From a checkpoint of a small image denoising model: norm groupnorm, activation mish.
Rows from block 2, named by matrix and row number. Each number is 128 + 32 x the weight over its row's rms, rounded and kept within 0 to 255. All counts start at 0. After the name is the row's rms in percent of the matrix's.
# conv: 3x3 conv (model.enc.1.0.conv.weight, 192x192x3x3), inputs 72-83, a 3x3 kernel for each
conv.54 112 [108 122 114 168  69  92 132 144 130 132  84 185  58  52 149 128 118 131 184 119 114 115  78 109 126 141 128  83  55 132 104  96 153  89 117 132 106   3  90 168  51  71 143 190 116 158  27 118 133  84 143 150 137 103 122 151 122 111 200 125  94 131 121 189 204 141 191 195 175 130 128 127 117  61 116 158  10 111 147 170 150  89   6 158  92  69 153 160 143 151 102 130 161  73 154  86 135 116 127 156 115 122 109 107 151 135 109 128]
conv.55 098 [108 143 206 149  91  85 108 135 121  93 108 144 112 149  87 138 131  96 160  66  71 132 140 102 107 160 146 154  76 108 131 118 109 123 127 134 114  96 179 105 135 143 147 133  86 114 135  52  99 141 104 121 144 157  76 117  39 168 107 115 125  89 132 147  98 113 110  97 113 126 121 129 123 103  88 136 131 138 116 122 164 118  86 139  70 175 132 134 174 149 123  75 140  93 142 124 173 128 187  68  75 170 138 224 136 147 114 169]
conv.56 098 [109 168 130 108 119 125 140 100 159 117 164 170 139 201 143 137 140 104 169 151 124 119 153 135  94 122 159  99 120 159 118 136 140  90 125 214 107 162 106  83 140 161 179 170 124  84 169 146  96 105 141 160 128 151 120 146 155 163  45  85 139 146  96 150 108 135 102 115  81 149 149  93 106 166 119 150  56 148 113 115 147 134 103 128 143 166 152 132 128 112 118  97 105  43 126  83 135 162 136 135 147 150  87 102 107 189 141 134]
conv.57 103 [128 158 127 193 144 155 117 145 129 132 129 107 133 146 160 111 117 141 168 177 187 115  94 119 146 116 127 126 141 140 100  65 101 169 123  94  98 142 123  97 151 145 161 193 112 138  79  85  84 199  74  71 162 127 149 163 128 127  94 135 151 105 106 140 141 124 109  68 101 172  87 125 117  92 159 115 103  97  67 116 130 109  85 136 172 136  95 132 153  91 143 116 136 151 103 107 191 120 112 123 151  78  99 113 121 115 144 205]
conv.58 106 [ 96 168 103 143  52 198 105 193 110 112 145 100 161 162 108 158  49 141 142 110 102 119 142 136 152  57 107 170 139 150  62 121 117 121 158 126 134 166 140 109  49 150 132 111 129 125 143 134 135 112 101 133 203  63 144 172 149 147  75  55 157 100 158 171 131 147  88  55 115 112  64 163 133 156 140  81 154 104 127 162 100 112 114 112  99  53 193 116  86 106 147  96 117 113 104  93 201 131 115 141 124 145 100 179 154 117  97 146]
conv.59 094 [114 149 150 119 108 113 136 152 125 125 138  89 162 134  97 100 151  93 109 119 132 156 170  91 123 169 139 128 123  86  43  82 127 127 164 117 146 110 128 126 123 133 110 132  90 142 101 161 114 141 178 149  92 140 130 122 188 135 169 174 149 136 138 144 106 118  92 121 128  73 139 123 128 147 177  88 121 169 132 183 124 118 115 109 150 157  74 131 135 137 117  94 135 157  66 160 193 140 110 154 173 127 136 174  86 139 110 129]
conv.60 105 [145 161  44 146 109 124 108 104 121 175 106 120 111 110 142  77  84  96  39 129 158 180  61 118 106  95 138 101 180 182 167 121  96 157  72 116 127 169 133 138 158 139  72 162 105 136 191 196 160 164  94 124 123 111 119 150 156 117  90 142  87 116 178  78  87 139 120 100 152  51  87 144 138 178 186 196 144 116 112  74 109 100  88 118  97 133 117 106 207 177  78 111 154 135 116 149 132 172 169 155 198 130 156 141 160 126 124 190]
conv.61 097 [ 72 134 113  93 185 142 124  53 143 164 115 153  97 129 124 131  62 177  80 134 137 132 110 159 216 138 136 150 119 128 105 129 118  96 105  87  94 136  87  95 137 120 109 136  98 224 119 114 126 113 108 128 157 144 158 127 116 173  99 153 131 112 120 137  91 143 148 114 127 128 136 157 152 150 136 175 128 105 159 122  92 160 154 136 120  91 107 119 151 146 124 132 145  92 190 120  71 114 153 111 131 171 184 143 131 188 132 140]
conv.62 113 [185  94  99  63 166 131  84 203  96 113 132 139  95 147  72 115 145 175 132 119 132 177 108  49 174  88 115  98 107 108  92 151 178 120 169 127  87  87 116  83 141 162 154 118 153 129 127 131 152 159 158 119 111  93 137 160 132 112 100 100 192 123  88 102 116 119 183 145  95  89 154 123 180 121 150 155 174 189 191 156  99 123 114 142  44  93 198 120 106 124 147 124 135 198 125 134 162 136  51 182 119 132 146 195 191  99 179 103]
conv.63 093 [138 152 101 143 139 115 135 114 137 122 125 135 121 124 159 118 182 136 117  93 107 175 123 113 166 156  72 101 124 124 131  88 121 106 102 161 142  92  87  76 133 178 112 108 125 156 145 106 123 125 111 137 128 141 128  96  75 164 130 122 103 164 144 137 132  60  99  96 112 144 152 133 152 111 149 118 116 136 121 168 156 124 106 164  81 174 155  94 147 196 112  74 119 103 106 193 103 139 147 124 141 192 155 120 148 121  17  78]
conv.64 108 [114 142  79  95 105 209 122 209 122 116 125 107 152 152 163 160 143 145 133 137 112 118 106 110 103 134 127 131 125 127 125  99  87  72 133 146 130 126 145 145 166 113 115 114 128 123 139 111 140 132  83 111 146 119 138 131 108 159  82 175 138 122 148 132 144 125 135 170 173 125  88  95 140 143 106 138  93 158 143  97 111 122 132 135 118 146 125 132 127 126 157 122 163 107 174 135 159 110 138 104  94 146 138 160  87 126 135  92]
conv.65 095 [123  88 119  59 138 170 138 153 137 184 139 141 126 154 125 146 132 160 112 132 135 183 171 114 101 125  79 110 127 108 104 194 103 146 190 142 129 152 102 113 140 102 132  85 128 135 164 132 106 122 178  96 181 188 162 160 128 135 224 119 127  86 154 126 135 100  69 158  88  87 154 151 152  96  93 146 197 162 131 102 145 120 179  74  83 151  84  74  88 109 123 155 155 126  55 180  82 145 119 157 117  91 114 121 122 106 118 154]
conv.66 094 [150 184 108 169 190 109 195 210 106 197 175 108 103 112 131 117  89 167  76 157 117 116 123 166  79 100 171 175 127  64 200  86 144 124 157 108 117  69 141  96 155 140 168 134 112 115 138 165 131 155 160  99 139 122  60  88 102  75  63 131 146  98 136 126 121 115  83 123 118 112 126  93  90 140 197 124 214 149  88  82 106 147 148 138 135 145 158 149 127 168  48  99 131 105  95 124 126  66 127 152 149 137 134 141 206 159 108 110]
conv.67 098 [166 119 123 158  37 124 117 131 132 133 112 183 138 130 110 124  98 123 103  68 129 118 235 116 109 150 142 108 160 121 171 148 121 118 108 117 139 174 181 117 170  93 110 104 126 148 183 130 112  21 150 138 175 111  95 144  87 126 103 154 126 110 177 189  99 109  94 103  81 152 107 113  86 115 169 151 166  82 141  84 121 115  87 137 140 135 156 144  46 107 110 163 110 101  40 140 140 118 152 115 139 109 125 165  73 133 115 169]
conv.68 097 [145 117 153 158 116 139  76 100 165 106 143 121 100 156 181 102 109 102 138 212 110 149 158 103  92 166 103 155 139 127 109 122 128  77  90 117 101 141  74 133 112 115 123  99 164 157   0 156  81 151 110 159  78 158 112 167 160 142  52 120  88 184 139 131 144 125 145 111 102 129 142 142 174 165 112 123 113 120 126 140 123 124 105  85 107 121  93 108 142 135 133 133 104  93 105 112 146  85 121 156 188  47 132 147 141 144 150 151]
conv.69 108 [ 74 104 186  76 169 157 117 104 143 118 122 115 124  79 129 152 160 104 144 144 114 144  56  58 100 128 172 133 145 125  99 157 126 127 116 135 140 128 155  75 165 209  76 120  86 141 148  91 138 221  70 123 120 121 140 124 130 181 118  58 147 152 110 138 127 155 136 116 118 122 152 163 132 211  98  89 136 130 135 170 156 145 114 132  75 145 160  98  99  77 157 111 113 118 144 171 119 142 156 141 174 172  97 140 119 130 199 144]
conv.70 098 [ 96 147 156 120 174 124 140 106 127 143 176 134 110  41  92 104 128 144 137 123 111 162 109 156 114 110 126 136 111 104 155 117 157 164 127 136 141  93 121 148 122 112 171 102 125 135 151 137  88 144 124  90 105 157 116 110 137  93 153 164 107  91 121 157 109 121  64 166 121 129  65  92 122 124  78 138 121 127 111 131 137 116 198  97 147  76 129 143 120 158 109  61 121 168 103 126 118  98 111  90 146 158 145 118 140 114 141  93]
conv.71 102 [149  98  59 155 158 167  95 104 165 134 114 140 141  88 157 131 129 184 138 125 122 153 151 149 150  91 224  97  71  88 193 169 128 156 130 161 111 102 119 154 174 106 117 179  65 150 110 126 154 174 106 162 134  88 114 106  99 153 120 164 135 116 188 159 108 174  80 111 142 136  89 162 139 142 153 110 110 137 175 116 137 102 108 122  99 215 104 109 197 158 101  74 189 173 193  64  99 187 131 102 110 124 136 117 199 137  71 169]
conv.72 098 [103  63 170 121 132 157  90 106 102 167 166 141 123  95 142  73 180  68 117 166  84 138 113 185 172 149 156 167 124 124 119 157 189  51  69  72  96 120 167  98 154  87  73 152 135 121 143 139 119 135 162 167 113 132 117 159 151 146 117  92 146 107 148 134 102 152 156 142  48  99 120 137  93 139 130 112 146 125 171  63 181 132 115 147 111 124 135  91  96  89  96 116 123 151 113 156 139 130  82 139 131  93 115 162 147 168 158 152]
conv.73 093 [133 153 124 167 101 170  92  66 150 122 101 117 138  70  93 124 125  78 120 128 122  91  74 156  82 140 124 126 166 129 129 138 185 114  81 174 132 152 147 148  29 173 165 178 131 139 116 168 145 155 102 125 146 184 138 159 139 162 109  40 130 108 123 150  71  50 104  80  93 138 127 153 118 139 108 121  35 162 147 106 210 134 123 114 125  73 132 156 117  70 110  97 113 103 115 110 153 103  96 122 146 183 131 154 100 124 187 138]
conv.74 093 [146 106 100 113 194 109 138 111 157 114  77 131 125 109 104 135 127 102 128 140 123 116  74  84 120 142 124 131 111 199 108 106  96 123 134 136 134  75 175 155 116 126 123 120 102 103 142 176 108 114 110 149 148 132 147 150  97 138 144  82  94 108 152 137 181 141 162  98 127  76 129 124 135 119 139 148  99 161 129 159 137 151  99 177 126 157 148 156 120 120 106 124  95 166 123 134 112 116 128 144 102 140 142  90 197  99 187 138]
conv.75 096 [162 138 102 148 143 119 134 134 122 101 146 177 143  91 107 135 125 130 122 127 127 140 160  44 127  93 120 158 149 153 106 138 165 136 113 164 115 141 101 169 120 121 110 194 132 183 120 170 162 144  90 104  66 112 116  74 100 152 140 125 126 118 114 144  56  97 114 130 106 127 155 140 144 117 141 161 143  59 136 133 100 180 111  91 130 207 112 119 182 167  93 214 148  86 125 102 138  93  66 141 110 123  98  99 139 102  45 106]
conv.76 108 [115 131  44  68  61 150 149  99 128 138 102 139  79 117 125 156 121 146 159 102 118 127 174 175 160 118 129 102  88 146  90 129  85 152  92 145  98 139  77  69 125 107 162  49 144 104 106 155 165  76 142  67  84 130 139  91 160 140 168  94 117 151 111 172 107  97 120  69 100 131  96  83 122 136 108 104  97  70 142 106 113  78 142 156 146 211 140 136 101  89 118 162 122 116 123 102 125  87 123 145 141 100  64 148 153 128  74 136]
conv.77 103 [161 107 136 142 179 129 128 190 154 141  86 141 105 164 182 138  99 136 153 117 106  66 157 160 102  61 101 149 160  83 162 218 172 142  61 161 120 169 114 153 118 187 125 134 157 166 133 118 165  86  50 160 156  99 190  80 135  89 105 146 104 139 127  96 156 119 141 109 116  81  60 165 161 125 143 122 129  89 150  97  74 127 168 184 119 179 137 126  53  58 105 124 132  75 145 116 110 134 114 105 123  74 162 180  72 212 150 122]
conv.78 100 [102 123 116  97 142 104 102 168 152 108 134 126 164 115 153  94 214  43 135 121 140 160 136 135 120 105 184 148 100 132 132 203  68  68 107  78 130  95 130  96 142  79 120 162  85 125 160 152 102 165 128 134 113 154 148 127 164 174 135 116 149 106 153 132 147 135 105  92 137 144 143 126 144 123 144 163 127 129 150 126 138 134 128 159  86 147  85  63 164  51 125 107 129 113  93  99 154  30 161  89 118 136 173  86 125 128 185 127]
conv.79 100 [131 186 126 176 161  61 149 102 140 127 147 135 138 130 115  79  58  97 165  77 149 158 100 144 133 106 134  96  70 150  96 132 137 121 133 152 127 138 170 204 137  65  78 141 175 150  92 100 154 170 122 155 177 149 142  72 168 156  77 143 145 118 125 123 131 138 137  22 170 109  89 135 110  84 123 181 177 107  69 115 176 139 127 132 129  76 141 129  99 112 138  38 111 139  50 133 110 101  91 112 135 152 152 161 108 126 137 156]
conv.80 096 [144 145 129 159 111 174 173  75 116 144 125 136 124 137 146 161  33 185 169 129 125 195  98 164 112 150 125 115 142 121 164 124 117 133 120 116 107 142 112 126  64 117 157 112  52  98  92 115 144  82 122 144 133 147 153 138 146 166 132 103  60 105 133 142 140 143 114 116 122 146  60 128 129  95 125 211  96  80 222  89 100 130 116 113  98 118 176  83 111  93 140 122 170  76 118 136  69 196 116 156 124 140  61 110 104 164 159 118]
conv.81 095 [147  56 145 106 161 125 152 115 141 121 142 111 102 116 183 105 132 116 152 166  88 167 136 126 111 122 155 155 125 126  92 102 143 122  86 141 152 114  92  70 152 154  98 134  90 121 155 118  94 136 102 141  86  60 142 124 141  82 110  75 112 153 125 132 149 142  64 108 110 137 141 106 124 147  86 127 218 120  97 144 113 100 127  99  78  77 183  92 120  98 143 162 111 126  91  57 120 156 113 148  86 149 104 190  97 132 134 117]
conv.82 110 [124 128 106   5 127 121 103 106 124 153 143 132 117 139 130  86 115  94 127 135 122 114 162 126 116 140 143 138 106 130 213 141 141 110 140 142  88 134 142   0 161 140  85 151 135 160 126 128   0 146 105 174  75 123  95 133 133 155  98 129 139 132 101 143 145 130  32 161 124  62 121 124 161 142 140 127 103 124 149 127 116 157 100 133  92 135 131  85 150 136 146 137 110  95 121  99  38 113 130 127 119 137 229 109 111  95 174 111]
conv.83 104 [138 140 131 151  53 117 132 136 112 148 133 145 113  73  48 110 144 130 128 145 135  72 107 132 175 215 130 171 167  49 105 185 109 162 126 114 153 133  74 132 183 131 168  89 154 161 105 213 165 107 126 156 121 103  90 122 111 129 135 169 153 101 135 149 161 114 157 116 131 142  90  58 153 198 137 149 219 138 118 168 149 130 124  45 119 131 120 128 106 105 144 131 183 133 162 213 132 126  99 150 166 190 140 128 170 100 170  99]
conv.84 102 [104 144 150 130 172  89 114 112 142  59 122 131 102 174 187 119  57 141 174  71  99 150  55 222 138 117 101 170 102 132 182 131 146 142  93  92 148 121 142 117  93 132 142 136 117 116 158 154 172 116 117 137 130 101 153 140 122 100  62 113 135 119 146 167 115 143 113  78 100 137  65 127 143 146 141 196  52 142 116 141 136 157 103 174 128 128 177 151 131 131 163 139 137 118 107  87 126 128  95 157 147 144 142 133 114 148 122 118]
conv.85 110 [114 129 149 164 130  68 119 113  95 116 127 123 105 202 158 102 169 113 120 116 118 139 137 142 173  73 121 125 114 110  74  88 166  28  40 122 121 115 116 128  74 182 158 125  95 128  92 108 110 195 138 195 131 122 121 140 128 144 121 129 143 132 148 177 135 113 108 151 167 113 153 153 118 134 107 221  74 103 140 255 162 123 118 131 139 189 128 147 175 108 139 139 143 133 104 139 194 105 117 167 142 120 126  88 148  71 120 149]
conv.86 102 [137 138 144 117 158 131 158 135  90 148 106 109 113 131  96 139 118  96 184  78 140 140  90 124 108  85 110 143 165  98  90 132  81 120 152  84  81 124 139  84 231 137  68 134 166 137 151  98 113 147  93 124 167 153 134  85 106 167 110 194 134  85 107 155 133 123 102 100  77  70 149 133 117  92 115 118 228  68  91 108 111 137 131  69  87  93  93 124 148 196 146 155 174  95 151 114 135 141 161 160 114 157  94 186 121 112  99 136]
conv.87 105 [143 142 155 133 180  64 120 173 164 130 139 133 152 142 141 134 176 148 137 136 120 103  70 127 138 129 115 131  90 165 117 148 118 107 112 142 122 103  81 149  81  71 134  97  78 131 131 149 146 129 161 119  99 138 158 114 133 111 111 171 147 158 130 132 122 142 133 129 139 147 147 118 158 121 131 138  95 138 116 100 139 101 113 127 127 103 103 111 150 129 123 124 135 115  37 143 134  91 142 127 113 152 150 162 178 138 177  30]
conv.88 096 [106 101 141 121 189  70 116 167 108 110  96 132  85 168 125 134 135 197 119 166 150 153 137 167  97 161 135 126 215 108 113  91  80 100 116 102 165 160 152 119 154 153 153 117  84 112 172 144 149 150 133 143 139  90 128 140 148 130 112 165 142  91 192 129 123 125 123  69 178  97 101 156 152 170 146 148  78 108  99 210 203 184 170 145 186 171 132 130 176  46 149 164 117 170 142 122 123 154  81 119 111 164 155 111  93 149 145 120]
conv.89 092 [ 99  97 133 189 191 123 165 173 103 136 110 126  66 136 158 139  90 147  82 123 118 195  64 121 167 159 152 100 182 155 113  80  87 163 118 136 132 162 123 147  64 121 113  86 123 112 145 145 135 130 124  83 164 109 179 226 157 154  76  60 110 170  82 146  85 162 173 174  85 177 138 118 124 138 156 141 172 100 129  70 124 105 131 150  89 106 147 137 133 109 138 150 104 185 107 186 167 142 102 131 143  94 113 156 144 138 178 120]
conv.90 101 [143 128 127 161 198  69 117 132 193  62 184 127 150 114  94 154 101 110 148 129 127 128  62 142 149  95 156 148 121  95 124 104  87 163  81 128 181 157 143 121  56 138 112 175 102 134 143 110 146 142 146 143 117 112 166  91 129 151  65 117 144 174 114 169 130 129  89  68 226  82  86  73 168 133 141 158  74 146 125 125 145 155 107 131 148  99  92 144 158  74 154 163 142 129 138 122 157 196 132 174 120 151 119  97 185 141 141 176]
conv.91 102 [146 145 164  91  83 123 149  96  67  93 102 162 144 174 177 104 147 151 127 154 134 117 122 134 125 125 123 139  92 101 129 152 225 134 138 184 125  92 140 118 140 150 145 127 112 145 104 136  97  84  96 149 132 146 166  89 126 106 119  70 117 145 108 157 100 107 138 137  46 164 130 102 137 181 170 103  48  97 135 154 121  97 146  74 128 120 144 163 150 112  97 113 116 196 124 106 179 145 153 132 137 140 144 129 108 178 194 160]
conv.92 104 [124 137 169 130 133 158 145 159 120 127 162 141 151 133 194  86  67 175 111 110  75 111 159 214  96 126 111 120 104  80 145 160 164 136  60 101 101  97  97  85 136 100 165 134 111 116 146 115 133 134  95 142 163 133 139 108 174  97 150 117 106 130 100 142 133  91  65  98 171 109 143 142 110  50 150 131 121 118 126 165  97 129 108 152 103  99  91 131 125 130 115 143 135 142  93 105 102 193 133 110  88  89 121 182 131 163 134 115]
conv.93 109 [140 135 165  92 114 131  93 140 128 157 135 101 160 172  67 102  99 106  43 203 131 170  95 133 117 110 131 142 144 123 104 154  87  95 116 116 102 142 125 122  82 144 108 167 146 117  81 138 101  76 139  99  89  99  95  89 109  58  95 156 143 131 130 106  99 121 129  36 133 142 201 175 146 155 124 113  89 148 129 150 145 188 152  86 175  47 104 124 144 179 113  86 154  74 127 127 115 128  97 150 202 126 155 126 136  78 130 121]
conv.94 102 [162 140 204  91 129 116  99 117 147 133 137 115 104 130 118  98 134 117 128 106  74 127 157 117 134 193 156 113 148 120  46  97 110 143 116  74 137  50 194 143 162 127  80 137 132 123 151  95 108 173 185 141 124 120  96 142 127 150  97  84 115 114 116 125 145 133  74 112 116 100 121 145 109 117 130 100  52 127 160 143 113 128 165 160 102 169 122 102 149 143 132 128  93  75 192 132 104 104 114 130 150 143  85 191 130 135 107 107]
conv.95 098 [ 87 150  67 118 134 152 104 139 201 120 112 193 114  97  91 136 121 155 108 143 167 132 118 107 113 182 108 106 135 165 123  50 111 120 179 152 112 144 109 135  97 127  98 164 148 101  88 149 117 135 124  92  42  98 153 113 119 105 103 143  99  93 111 110  89  44  96  92 159 149 197 145 136 114 126 108  97 180 146 168 140  81 144 119 114  97 157 165 130 160 110 196 134 143 112 136 158 173 113 154 126 102 133  81 178  99 116 113]
conv.96 096 [140 131 117 128 144  92 109 109 102 149 110 102  92 127 114 118 136  50 123  93 143 117 146 122 101 111 135 140 163 124 130 190 126 146 123 140 169 203 143 148 106 144 128 119 128 114 117 156 119 134 104 154 231 138 142 117 134  77 115 104  76  96  83  98 113 167  68 106 136 108  88 195 144 195 151 183 154 119 115 142 164 141 149 114 132  72  85 142 122 120 141 161 104 146  67 139 156  29 168 123  77 103 148 123 158 144 168 158]
conv.97 095 [120 167 106  93 163 130 141  89  97 116 102 101 145 139 116  88 145 124  86 121 104 144 103 188 198 136 145 100 132  80 120 131 131 143 112 148  99 155 104 114  95 147 155 159  62 188 162 123 118 107 149 122 231 166 158 106 161 136 166 174 162 151 143  69 111 175 109 136 134 220 152 116 153 137  69 170 118 135 121 117 180 101 151 101 189 146  81 134 135  94 113  39 110 156 135  71 150 188  92 170 134 127 123 112 129 163 119 152]
conv.98 109 [147 183 150 119 145 146  38 148 123 153 177 111 106 107 113 138  93 143 120 135 158 162 146 132 154 140 128  82  74 111 146 167 193 135  86 155 116 140  53 125 119 153  64 145 135 106  75 152 129 174 108 124  95  94 133 122 138 144  88 124 118 160 145 120 128  83 209  83 134 134 100 138 120 102 143 154  93 143 132 100 144 108 166  88 112 178 152 149 171 130 118 129 124 156 166 148  87 138 124 141 170 145 100 138 169  70 133 116]
conv.99 095 [118 104  79 163 103 111 180 137 154  88 137  98 112 155 193 137 153 150 102  65  40  76 199  60 118 148  91 102  68 134 159 109 112 110 173 177  79  98 133  99 182 107 143 118  96 122 148 176 193 184 175 149 117 156  97  99 108  71 162 174 121 113 144  95  85 135 110 176 131 163  80 155 141  95 166 153  93 178 106 150 124 114  81 160 121 129 124 107 133 126 113  71 113 116 139 159 139 165 165  89 102 112 108 173 150 126  80 116]
conv.100 096 [143 109  88  97 171  96 118 122 135 129 102 121 129 182  89 138 150 123 136 121 166 116  66 159 196 115 165 149  76 128 122 148 134 105 171 145 152  90  71 108 126 102 116 175 152 190  99 125  96 142  91 170 136 163 114  66 129 141 130 124 173 135 102 120 128 127 123 114 122 170 117 112 134 140 182 112 223 199 111 124 118 145 164 153 175 145  70 148 112 183  92 133 150 176 143 145 185 132 121 128  81 121 117 200 178 158 180 151]
conv.101 105 [149 146 100 147 136 150 114 139 119 113  74 124 194 132  79 141  76 117 135 127 115 114 101 111 152 109  95 124  99 183 106  91 102 129 128 126 159  92 111 114 144 141 112 109 124 113 136 126  68 150 152 144 142 127 133  96 143 116 170 114 151  88 118 147 162 162 144  58  85 149 139 149 132 134 180 116 125 118 111 155 148 170 112 142 140 149 105 145 120  89 153 176 121 142 123 136 124  85 129 130 113 109 152 102 176 125 171 138]
conv.102 096 [124 167 157 138 101 150 148 115 113 121 122 125 131 104 102  51  78 153  62 100  98 118 104 147 136 132 168 102  88 131 117 157 155 169 179  78  91 140 168 122 144 136 139 151  86 119 106  66 111 141  82 132 171 100  87  87  95 145  38 189 153 158  92  93  74 155 117  77 142 123 151 127  73 106 143 179  79 147 118 170 154  96  55 114 108 135  86 143  83 138  98 108 116 127 158 186 162 126 149 131 158 143 187 108 106 136 166 120]
conv.103 097 [147 170 130 149 195 102 147 148 183 133 133 101 137 123 123  79 101 110 100 178 123 145 148 192 130 115 113  91 139  89 155 141 149 137 183 130 120  73 171 141 186 104 145 144 108 129 127 133 111 177 153 156 111 140  60 140  99 114 131 131 132 113 138  97  88 137 135 109  98 148 168 116 123 118 159 120 190 161 205 144 175 109 121 145 153 141 191 185 187 178  94  89 163 155 162  99 125 146 152 101 150 182 155 167  93  92 114 111]
conv.104 108 [167  76 145 103 190  92 135 116 135 142  67 131 111 134 142 200 160  90 169 143 103 100 145  84  72 122 121 120 137 143 155 117 164  55 130 143 142 159 161 100 147 125 104 152 101 135 153 102 135  83 121  73 123 130 127 145 121  82 124 124 186 138 113 104 132 144 107 136  99 117  93 123 136 144 119  63  96 119  73  93 147 143  62 115 152 146 151 122 191 145  93 129 133  92 144 124 138 116 122 130 169 119 155 137 135  49  33 139]
conv.105 111 [141 166  72 131 134 197 114  94 167 115 147 127 135 161  81 136 127 118 150  33 145 172  66 154 198  81  99 139 146 111 143 203 108 108 114 154 119 150 116 124 164  63 129 136 155 135 136 121 143 165 129  95 119 111 153 149 126 167  97 133 186 133  96 135  96 150 160 175 104 176 149 164 167 124 147 133 143 112  97 161 168 122 127 127 105 219   0 163 101 100  85  82 173 141 178 199 119 150  99 139 136 140 139 136 187 141 229 154]
conv.106 095 [110 124 155 114  95  95 138 140 130 121 149 104 100 139 140 173 115 127 139 122 144  94  91 160 109  88 123 103 154 110 174 170  94 112  71  98 115 163 158 129 110  79 155 162 160 142 161 151 166  68 155 130 190 186 129  87 122 124  85 179 152 129 176 104 123 151 153 166 132  93  82 115  77 124 133 108  51 128 127 138 147 101 128 143 130 164 108 124  90 183 119  96 135 101 157 169 140  35 111 137 163 175 126 146 155 146 156 106]
conv.107 097 [115 154 177 137 109  78  97 113  74 134 164 100  98 193 174 120 102  74  85 153 144  95 197 210 102 147 189 164 157 152 127 105 166 123 124  85 132 125 145 115  99 107 155 110  95 140 114 112 142  47 104 156 170 152 127 127 124 120  85 149 149 110  73 107  96 106 200  64 117 106 161 138 128 107 133 130 110  90 124 108 129 177 186 112 190 100 143 126  95 111 152  76  64 165 169 132 129 118 173 135 138 156 143  73 116  97 125 150]
conv.108 103 [143  86  94  92 153 138 107  81 131 110 139 132 140 172 160 137 115 119 171 186 145 180 119  43 173 132 126 143 161 150 112 158 129 122  74 117  98 149 155 133 164 165  46 161 139 123 140 152 110 207 150 127 133 134 151 174 114 194  56 119 117 121 128 187  92 112 137 115 105 146 117 114 113 196 145 127 189 128  97 129 114 147 154 132  94 160 134 112 168 208 178 124 107 160 152  84 155 174 129 183 128 120 104 156 196 152 174 129]
conv.109 116 [165 137 112 137 153 151 164 151 138 143 105 114 116 138 146 133 135 139  89 105 169  70 155 108 138 126 120  60 106 163  72  87 116 136 167 128 152  74 126 235  74 146 153 122 150  86 118 128 188 127 167 142 151  98  98  63 103 121 126  69 136  91 117 109 102  80 147 215 123 152 173 138 132 141 146 174 208 142  95  82  82  99 163 123 161 109 136 152 147 101 105 121 140 168 117 165 174 120 104 123 135 139 137 199 168 156 196 165]
conv.110 092 [134 126 103 129 156 162 206 122 154 157 118 110 170 115 163 159 115 105  99  93 149 120 122 165 132 165 123 100 118 159 129 104 111 170 172  62 109 124 177 105 177 101 138 106  89 126 108 130 101 120 117  97 120 159 126 151 144 152 155 133  89 128 114 116 123 141 168 135 136 120 122  86 105 140 147 126 119 104 129  68  89 130 143 174 137 101 134 164 151 104 126 118 129 147 156  50 113 126 103 155 149  88 114 127 106 145  90  58]
conv.111 104 [116 185 186 113 151 114  78 174 114 143 138 129 146 157 145 135 123 142 135 121 116 164 144  56 112 177 105 110 134 147 102 120 149 145 148 152 133 166 133 113 140 112 115 126  67 132  87  73 162  88 159 135 103 121 134 122 144 152 141 138 136 147 165 127 112   3 128  59 142 134 153 115 121  99 153 120 138  75 157 120  79 131 160 165 129 124 188 129  74 103 143  95 197  99 162 143 123  72  95 107 130 120 120 101  29 102 143 108]
conv.112 097 [ 92 142 113 114 153 144 105 129  80 148 118 152 146 116 136 139 111 154 131 131  94 201 127 151 162 121 141 129 116 117 116 109 125  79  96 115  72 105  99 149 112 135 106  93 102 156 139 132 147 100  96 180 187 167  87  94 115 151  85  97 142 134 114 142  88 115 114 157  77 137  81  83 112 145 134 109  97 152 172 100 167  94 172 135 131 150 164 146 140 157  93 151 162 136 102 115 144 142  85 127 119 121 158 161 172 123 124 146]
conv.113 098 [115 102 141 143 101 132 127 114 116 125 120 162 122 151 106 129 117  68 132 175 113 139 128 102 112 103  98 119 180 177 150 178  67 101 146 166 106 173 122 154  90  78 123 129 114 123 178 151 165  82  82 141 139 167 134 126  88 111 143 137 142 144 104 151 110 137 116 101 166 118 127 155 127 123 115 135   0  72 132 149 182 129 117 114 142 147 157 141 115 149 140 149  61 124 141 151 146  97  90 156 170 206 147  95 128  99 122 148]
conv.114 093 [102 182 135 181  87 148 169 127  92 148 162 116 115 118 149 120 156 152 187  89 130  89 215  95 146  92 166 162 117 140  96  78 142  78 169 158 157 118 123 109 109 174 127 190  99 152 102 139  77 166 120 162 146 148 150 175 163 137 148 118 115 107  90 143 176 143  95  98 142 114 154 100 121 105 109 104 171 115 163 165 152 120 129 118  89 141 155 102 134 110 118 123 132 103  88 169 215 156  56 103 118 162 161  84 189 142 108 161]
conv.115 092 [107  91  98 158 158 160  91 152 120  91 126 183 132  80 165 131 202 178 137 166 160 131  85 163 108 148 125 127 199 135  82  80 169 156 100 138 159 116 106 137 123 139 227 103 124 129 134 152 134 149 140  81 107 154 143 124 103 108 177 136 143 126 124 148 148  89 124 140  50 141 146 107 143 170 127 177  94  94 188 106 146 149 109  84  81 105 104  81 182 114 173 142 106 181  85 161 120 161 109 132 152 137 134 167 142 118 131 166]
conv.116 091 [133  97 122 111  70 116 128  37 147  97 130  93 222 147 122 171 101 111 143 100 145  90 158 132 116 105 114  97 119 138 133 138 116 137 135 141 138 132 166 134  33 108 145  90 125 143 139 135  96  54 123 133 162 138 161 181 137  77 133 128  95 222 114 180 131 154 100 179 158 128 236 145 123 148  86  66  93 159 125  98 111  94 126  90 167 174  98 140 145 128 153 141 152 114 112 138 128  77 165 143 140 149  72  93 117 167 111 138]
conv.117 089 [140 149 147 110 145 148 123 110 160 142 131 133 141 107 102 128 172 146  88 157  99  96 151  86 105 168  28 126  95 126 114 128 146 146 153 122 169  85 122 123  96 154 150  68 195 142 123 154  98 184 126 114 160 118 135 118 107  78 114 165 112  77  58 169 138  87 110 140 103 125 148 106 107 122 118  84 164 140 155 219 167 103  82 144 159 153 169  84  93 148 111 110 199 109 199  91 105 109 189 117 130 128 100 105 130 137 134 121]